{
  "train_examples": 295000,
  "loss": "l1",
  "muon_scale": "match_rms_adamw",
  "lr_schedule": "cosine",
  "weight_decay": 0.04
}
Rows from block 4 of the encoder, named by matrix and row number. Rows with one number belong to one channel. Each number is 128 + 24 x the weight over the matrix's rms, rounded and kept within 0 to 255. All counts start at 0.
# convs0: expand pointwise conv (encoder.blocks.4.convs.0.weight, 224x56x1x1), inputs 0-55
# convs1: depthwise 5x5 conv, stride 2 (encoder.blocks.4.convs.1.weight, 224x1x5x5, trained with AdamW), a 5x5 kernel
# convs2: project pointwise conv (encoder.blocks.4.convs.2.weight, 96x224x1x1, transposed), outputs 0-95
convs0.190 [ 86  87 102 100 155  97 138 109 115 127 139 114 126 141 125 125 174 144 142 125 114 124 168 160 164 104 128 102 142 136 136 116 129 140 114 104 105 129  98 149 142  93 113 133 120 104 131 119 163 119 130 138 118 128 175 127]
convs1.190 [129 126 127 153 117 148 128 119 122 137 118 133 178 142 151 151 106 173 165 110 112 143  93 137 120]
convs2.190 [156 113 129 111 122 104 155 156 141  94 107 115 117 152 125 139 104 139  66 121 156 119 111 114 118 155 109 139 109 136 102  93 136  98 130 136 136 140 161 160 151 149  96 148 129 109 123  88 142 101 125 133 139 116  98 137 167 165 123 162 146 145 144 116 137 119 138 117  80 100 124 152 188 142 160 161 142 151 159 133 125 148 113  70 124 118 136 117 131 129 132  70 119  79 161 128]
convs0.191 [ 76 141 160 133 138  94 145  61 125  93 140 166 102 152 129 126 150 145  91 104  92 124 114 105 104 128  81  94 154 125 111 138 139 140 112 146 154 145 111 138 128 130 158 107 139 113 152 146 133 170 106 120 114 142 152 189]
convs1.191 [128 126 130 131 130 128 133 129 126 127 128 137 138 156 129 130 140 161  87 113 132 135 172  78 110]
convs2.191 [107 108  95 119 135 123 147 160 132 144 129 111  98 129  94  94 139 142 118 111 148  78 145 118 137 127 149 100 130 134 143 153 129 118 141 125  62 102 137 118 144  85 126  94 119 135 143 152 115 121 147 170 107 157 134 149 168  90 103  99 197 149 109 124 119 111 146 115 109 112 148 129 156 113 133 106 143 117 100  88 103 125 119 124 102 134 131 110 109  71 131 136 165 116  82 147]
convs0.192 [123 136 126  97 152 159 161 144 130 131  87 141 120 106 131 132 142 139 152 143 117 147  86 127 114 140 157 117  77 132 112 142 124 127  87 138 128  99 112 135 120 123 135 127 126 115 146 135 111 108 108 159 157 115 154 123]
convs1.192 [141 136 124 109 125 118 122 124 118 156 142 189 129 120 157 117  98 113 144 143 143 109 145 187 157]
convs2.192 [147 136 128  90 139 111 127 112 118 124 146 139 137 140 145 157  86 126 133 151 123 122 125 109 153 130 164 117 130 148 146 130 117 146 138 149 139 119 148  93 105 131 148 140 135 126 107 137  91  73 149 125 154 127 137  96 137 147 119 139 162 124  99 118 141 110 132 120 140 142 127 104  99  96 136 102 121 129 104 143  96 140 128 153 150 158 120 122 131 136 143 128 117 122 117 113]
convs0.193 [136  83 121 143 137 119 145 136 126 127 165 150 142 109 131 168 137 146 173 123 159 151 107 100 147  75 102 124 109 104 136 122 131 150 137 127 106 101 154 113 109 117 106 138 115 135 137  96 120 136 152 122 107 180 131 125]
convs1.193 [115 121 126 144 132 169 104 134 140 130 146 178  96 132 118 140 169  97 171 121 123 171 153 136 130]
convs2.193 [170 133 132  91 148 161 116 139 126 113 146 176 146 120 137 143 123 144 122 143 146 116 156 154 161 104 136 136 172 102 144 144 104 110 103 135 100  73 136 131 119 115 104 135 157 141  97 155 114 131 120 118 136 153 139 124 139 158 116 141 141 137 122 127 132 127 139 127 171 117 126 110 107 125 116 116 122 144 138 121 154 160 101 134  94  99 165  93  97 134 127 162 148 132  94 170]
convs0.194 [125 106 137 175 111 140 120 128 151 150 148 148 123 107 140 145 116  73 132 161 139 115  92 122 126 109 105 137 138  96 166 128 127 133  93 108 116 123 138 123 110 107 130 110 138 131 150 195 127 103 163 156 101 105 163 129]
convs1.194 [112 127 125  98 124 148 139 139 133 135  90 138 173  87  99 117 143  76 168  82 113 147 101  81 153]
convs2.194 [130 145  97 135  90 130 124 126 110 151 174 149 121 115 134 128 113 102  95 143 115 149  96 141 137 123 111 112  89 164  98 116 106  90 126 119 135 121 116 141 135 123 130 143  92 155 113 108 131 134 132 136 116 124  47 110  91 104 128 142 111 131 132 112 148 103  96 150 128 141 113 123 141  89  92 131 119 117 112 176 132 107 120 125  66 116  97 129 134 128 155 133 148  96 143 114]
convs0.195 [139 125 122 148 142 129 133 125 127 131 101 121 160  82 108 134 148 122 126 136 134 110  96 190 161  78 131 154 124 130  98 107 137  99 114 159  93 133 135 138 130 193  75 104  98 111 151 108 141 105 139 125 178 118 132 142]
convs1.195 [128 135 128 131 124 129 150 100 128 139 128 128 160  92 114 152 100 226 115 129 124 132 169 118 125]
convs2.195 [145 160 103 127 119 131 158 108 143 124 152 118 147 134 119  97 120 149 137 146 127 135 119 142 144 150 159 105 107 136 118 129 171 117 150 135 151 143 133 156  99 127 126 109 124 107  93 143  97 116 136 166 143 100 158 128 112  93 108 117 112 161 127 118 122 143  89 107 165 119 151 165 139 111 167 124 129  65 140 126 106  94 130 110 126 124 161 178 112 123 108 129  96 135 123  96]
convs0.196 [104 124 125 145 147 155 124  97 119 122 164 116 143 100 146 122 119 132 124 116 134 129 101 135 106 123 103 128 154 173 124 122 119 112 131 149 142 149 112 129 118 119 132 109 102 133 127 110 148 170  98 107 113 131 143 190]
convs1.196 [127 126 121 124 122 127 132 147 133 137 128 123 100 122 115 129 125 107 183 158 126 137 148 158 102]
convs2.196 [143 156 135 148 126 127 106 121 160 106 121 147 145 123 108 130 122 131 161  97 142 168 153 110 146 141 115 125 151 153 145 116 122 139 123 157 149 107  60 139 102 136 118 123  74 136 115 112 136 161 130 118 118 116 110  87 107 150 118 113 127 121 108 122 144 164 112 114 105  80 141 115 124 134 140 157 172 116 120 140 143 140 127 137 120 127 134 119 166  96 103 133 103 143 154 105]
convs0.197 [157 122 100 134 113 177 118  77  74  98 155  75 167 106 117  68 174 138 119 107 208 161 130 102 152 119  97  79 205  84 180 116 124 154 205 129  95  43 157 186 132 170  77 119 129 150 129 166 106 134 124 179 118  95  73 145]
convs1.197 [123 135 119 140 136 122 145 139 147 147 152 127 137 206 145 147 122 172 179 100 107 138 135 146 150]
convs2.197 [142 160 122 172 143 157  88  94 140 117 121  84 132 100 142  73 134 122 161 122 118 170 155 154 142 127  76 162 143 126 136 100 134  78 103  99  67 137 165  98 128  96 217 145 173  79  82 151 124 108 129 134 123  90 106 141 143 168  72  81 133 108 114 169  89 127  73 128 120 165 111 136 158 155 142 119 118 143 142 104 117 188 172  92 125  92  86 141  72 181 135 109 162 113 104 122]
convs0.198 [112 106 143  92 112 133 137 125 143 160 133 120  97 117 107 123 115  79 166 126 121 143 155 120 119 131 122 107 153 154 162 153 103 105 122 164 123 124 102 122 105 165 124 149 141 152 122 115 127 118 151 154 119  92 147 139]
convs1.198 [115  94  97 145 129 100 188 135 161 111 140 107  95  90 151  96 103  55 105 115 126 127  99 134 132]
convs2.198 [153 116 144  84 123 143 147 143 129 127 118 131  87 142 155 150 126  58 140 118 112 133  98 156 116 109  99 129 120 100 134 137 121 166 142 164 123 121 167 122 121 151 102 114 154  97 157 105 147 132 105 134 131 124  97 113 167 132 106 130 122  94 111 127 175 114 131 116 131 134  98 118 120 114 147 191 132  74 129 107 106 164 143 104 130 120 102 142 190 133 135 163 135 134 139 121]
convs0.199 [157 153 145 146 118 154 155 121 152 143 125 133 150 163 104 128  98 107 114 131 139 106 117 114 113  86 134 109 142 111 145  89 101 111 121 121 131 137 144 139 134 111 109 159 133 149 176 113 125 156  79 152 166 110 109 111]
convs1.199 [108 136 140 159 157 162 140 109 129 153  97 103 191 101 141 158  96  64 137 165 100 115 165 105 128]
convs2.199 [115 155 150 132 128  78 130  87 131 148 178 152 152 121 126 106 117 173 133 146 108 141 116 133 135  82 122  98 153 109 140 119  94 136 162  75 140 145 136 174 127 129 100  90 106 157 103 120 118 134  36 148 119 141 139 147 141 137 140 110  93 138 126  95 104 109 140 118 102 139 124 130 139 125 127 131  77 123  86 124  79 113 124 117 136 128 118 104 103 144 156 107 148 113 166 118]
convs0.200 [123 112  97  89 160 107 130 125 120 132 148 138 135 120 122 149 118 136 120 102 144  85 201 177 143 126  93  91 150 125 154 156 113 126 170 104 105 129  91 140 138  85 135 114 151 106 109 151 123 113 152 147 108 150 160 128]
convs1.200 [125 137 144 124 137 125 123 148 126 131 138 143 135 123 172 133 111 132 206 142 134 146 109 141 134]
convs2.200 [122 126 111 162 108 130 143 132 139  82 153 118  81 147 134 129  90 179 158 130 157 131  85 122 176 128 124 133 147 137 172 187 158 133 124  94 151 142  87 119 119  54 106 116 128 165 123  74 138  82  97 107 132 109 179 147  88 152  94 161 137 120 107 113 137 108 140 124 112 159  60 120 149  89 122 133 124  72 142  58 110  79 135  73 109  59 134  73  99 159 127 115 132 131 122 173]
convs0.201 [103 116 156 117 141 124 146 145 131  97 173 163 135 159 142 118 147 140 140  98 116 106 101 168 135 104 101 115 138 111 149 113 141 140 145  95 117 148  82 141 134 111 148 140 143 102  85 117 130 146 131 118 105 115 109 158]
convs1.201 [133 124 143 141 128 133 114 174  95 137 141  98 139 188 144 143 134  89 144 160 119 106 128 120 113]
convs2.201 [103 131  94 158 156 129 113 161 146 143  97 129 141 122 113 143 111 127 110 140 135 171 152 125 128 121 112 116 124  99 163 153 157 138 128 135  96 153 125 140 117 158 124 149 161 116 110 116  90 120 161 145 144 121 152 106 109  86 113 121 136 122 143 151 115 108 140 130 114 129 157 152 140 106 143 149 145 122 132 126 119 102 140 137 107 169 132  71 118 155  98  80  68 120 137 111]
convs0.202 [100 167 148 123 186 171 133 102 143  87 130 126 132 141 137 138  81 124 118 103 103 120  64 117 153 139  73 161 153 104 135  96 158 136  86 118 113 146 125 133  64 129 107 209 125 134 132  80 114 134 143 207 188 123  69 145]
convs1.202 [126 138 140 111 143 138 127 124 135 142 135 148 115 218 113 133 168 107 148 134 138 139 139 119 150]
convs2.202 [136 123  88 114 111 143  84 116 170 146  82  82 125  96  86 171 107 108 116 123 168 141 112 128  82 183 116  95 153 150  93 116 126 117 137 165 119 141 159 121 123  98 118 151 103 111  78 138  96 139 133 148 151 170 141 109 140 150 115 156 139 163 100  92 118 102 121 156  96 155 139 134 142 141 123 175 137 131 115 127 146 106 114 114  92 110  79 107 146 176 120 151 152  90 159 129]
convs0.203 [140 165 137 110 116 102 115 132 113 105 175 158 147 113 118 125 134 132 155 112 144 128 143 143 139 112 125 129 150 129  77 109 112 113 140 113 137 131 124 148  96 100 161 120 140 135 143 129 139 132 114 116 112 134 123 132]
convs1.203 [127 148 140 129 135 139 144 120 124 147 124 168 159 149 168  98  92 103  96 117 161 146  97 115 150]
convs2.203 [145 115 141 100 165  85  98  83 147 142 146 103 113 137 140 120 147 143  85 157 127 125 130 105 140 143 129 123 110 135 124 163 139 164 104 143 132 149 141 108 112 162 129 112 119 129 139 125 127 128 135 144 111 142 146 169 143 109 145 128 155 132 111 126 117 108 135 123 131 129 117 132 114 135 156 122 127 170 127 126 107 133 136 134 181 106 138  94 129 141 162 110  98 125 117 144]
convs0.204 [144 150 158  98 169 121 105 149 127 122 149 164 130 146 151 156 169 134 113 117 142 147  83  97 173 118  92 107  95 125 137 107 134 127 146 130 119 110 133 127 118 114 113 139 115  72 157 108 107 191 130 130 109 152  91 110]
convs1.204 [138 133 140 133 131 146 129 151 104 129 100 165 182 108 133 127 142 188 141 103 141 108 165 128 144]
convs2.204 [143 127 112 154 132 102 104 124 118 118 111 108 100 166 127 113 166 145 185 139 120  89  98 152 121 118 130 142 108 128 132 114 116 149 123  94 116 130 140 121 138 147 135 129  96  96 163 108  85 111 136 116 136 130 138  69  87 145 118 149 125 103 131 128 123 131  95 131 122 103 136 132 126 127 154 161 123 133 116  94 122  92 132 102 149 116 146 162 144  88 112 115  92 104 128 150]
convs0.205 [118 116 121  69 104 126 150  99 138 132 156 105 149 126 133 184 130 119 129  80 142 100 158 195 125 103 123 165 152 171 100 191 107 133 133  80  89  95 105 142 141 116 129  89 126 120 138  69 131 146 153 133 135 142 136 135]
convs1.205 [128 112 118 133 136 123 103 114 106 139 125  99  92 130 121 140 142 189 187 113 113 135 101 128 137]
convs2.205 [105 123 138 134 127 123 142 153  96 128  90 165 100 100 101  87 145 140 115 145 166 156 178 138 134 138  78 121 117 149  96 115 107 122 109  86 164 104  95 129 101 140 165 104 145 125 145 139 133  79 145 153 113  78  88 136 140 135 156 144 107 124 112 141 127 144 104 120 141 135 111  95 102 133 129 167 140 109  91 104 109 105 122 112 137  62  99 149 131 147 131  99 174 134 130 112]
convs0.206 [135 117 102 144 112 110 105  99 138 164 137 117 176  89 168 141 138 110 112 110 152 105 138 106 126 120 131 119 139 141 114 126 101 101 129 158 123 133 147 104 105 136 105 127 104 118 168 120 180 112 111 141 107 139 166 144]
convs1.206 [117 139 123 142 134 141 110 149 149 112 109 112 125 101 151 123 121  83 185  95 137 101 116 180 111]
convs2.206 [147 121 132  89 109 125 117  89 145 121 101 148 147 131 156 130 141 123  92 145 169 106 107 130 122 128 121 128 168  77 155 123 123 108 127 124 131 145  98 139 134  89 106 123 128 108 124 144 151 147 129 140 154 123 121 134 123 153 128 129 125 160 128 136 135 127  82 154 126 106 135 114 127 125 120 133 149 122 117 110 139  71 146 158 112 150 120 123  95 125 128 104 144 189 130 113]
convs0.207 [137 135 129 115 143 135 134 112 121 104 101 147 153 119 115 114 117 113 143 152 143 123 114 116 131 138 125 132 104 153 163 140 101 118 120 106 179  98 166 146 123 109 109 141  99 143 114 110 111 129 120 162 141 157 140 111]
convs1.207 [139 142 125 145 102 120 140 113 179 169 129 111 158 140 141 143 117 137 209 172 137 131 107 134 134]
convs2.207 [105 141 129 112 147 153  93 121 129 106 146 169  97 124 105 126 126 130 150 183  93  78  86 179 151 109 119 124 115  93 114  95  87 124 120 131 173 105 105 130 114 125 144 143 141 108 140 110 132 114 140  81 131 127  92 132 111  98 155 122 152 115 134  82 116  78 130 146 135 142 136 133 121 112  70 142 125 108 168 133 156 112 126  95 153 129 128 145 117 138 121 138 125  81 109 143]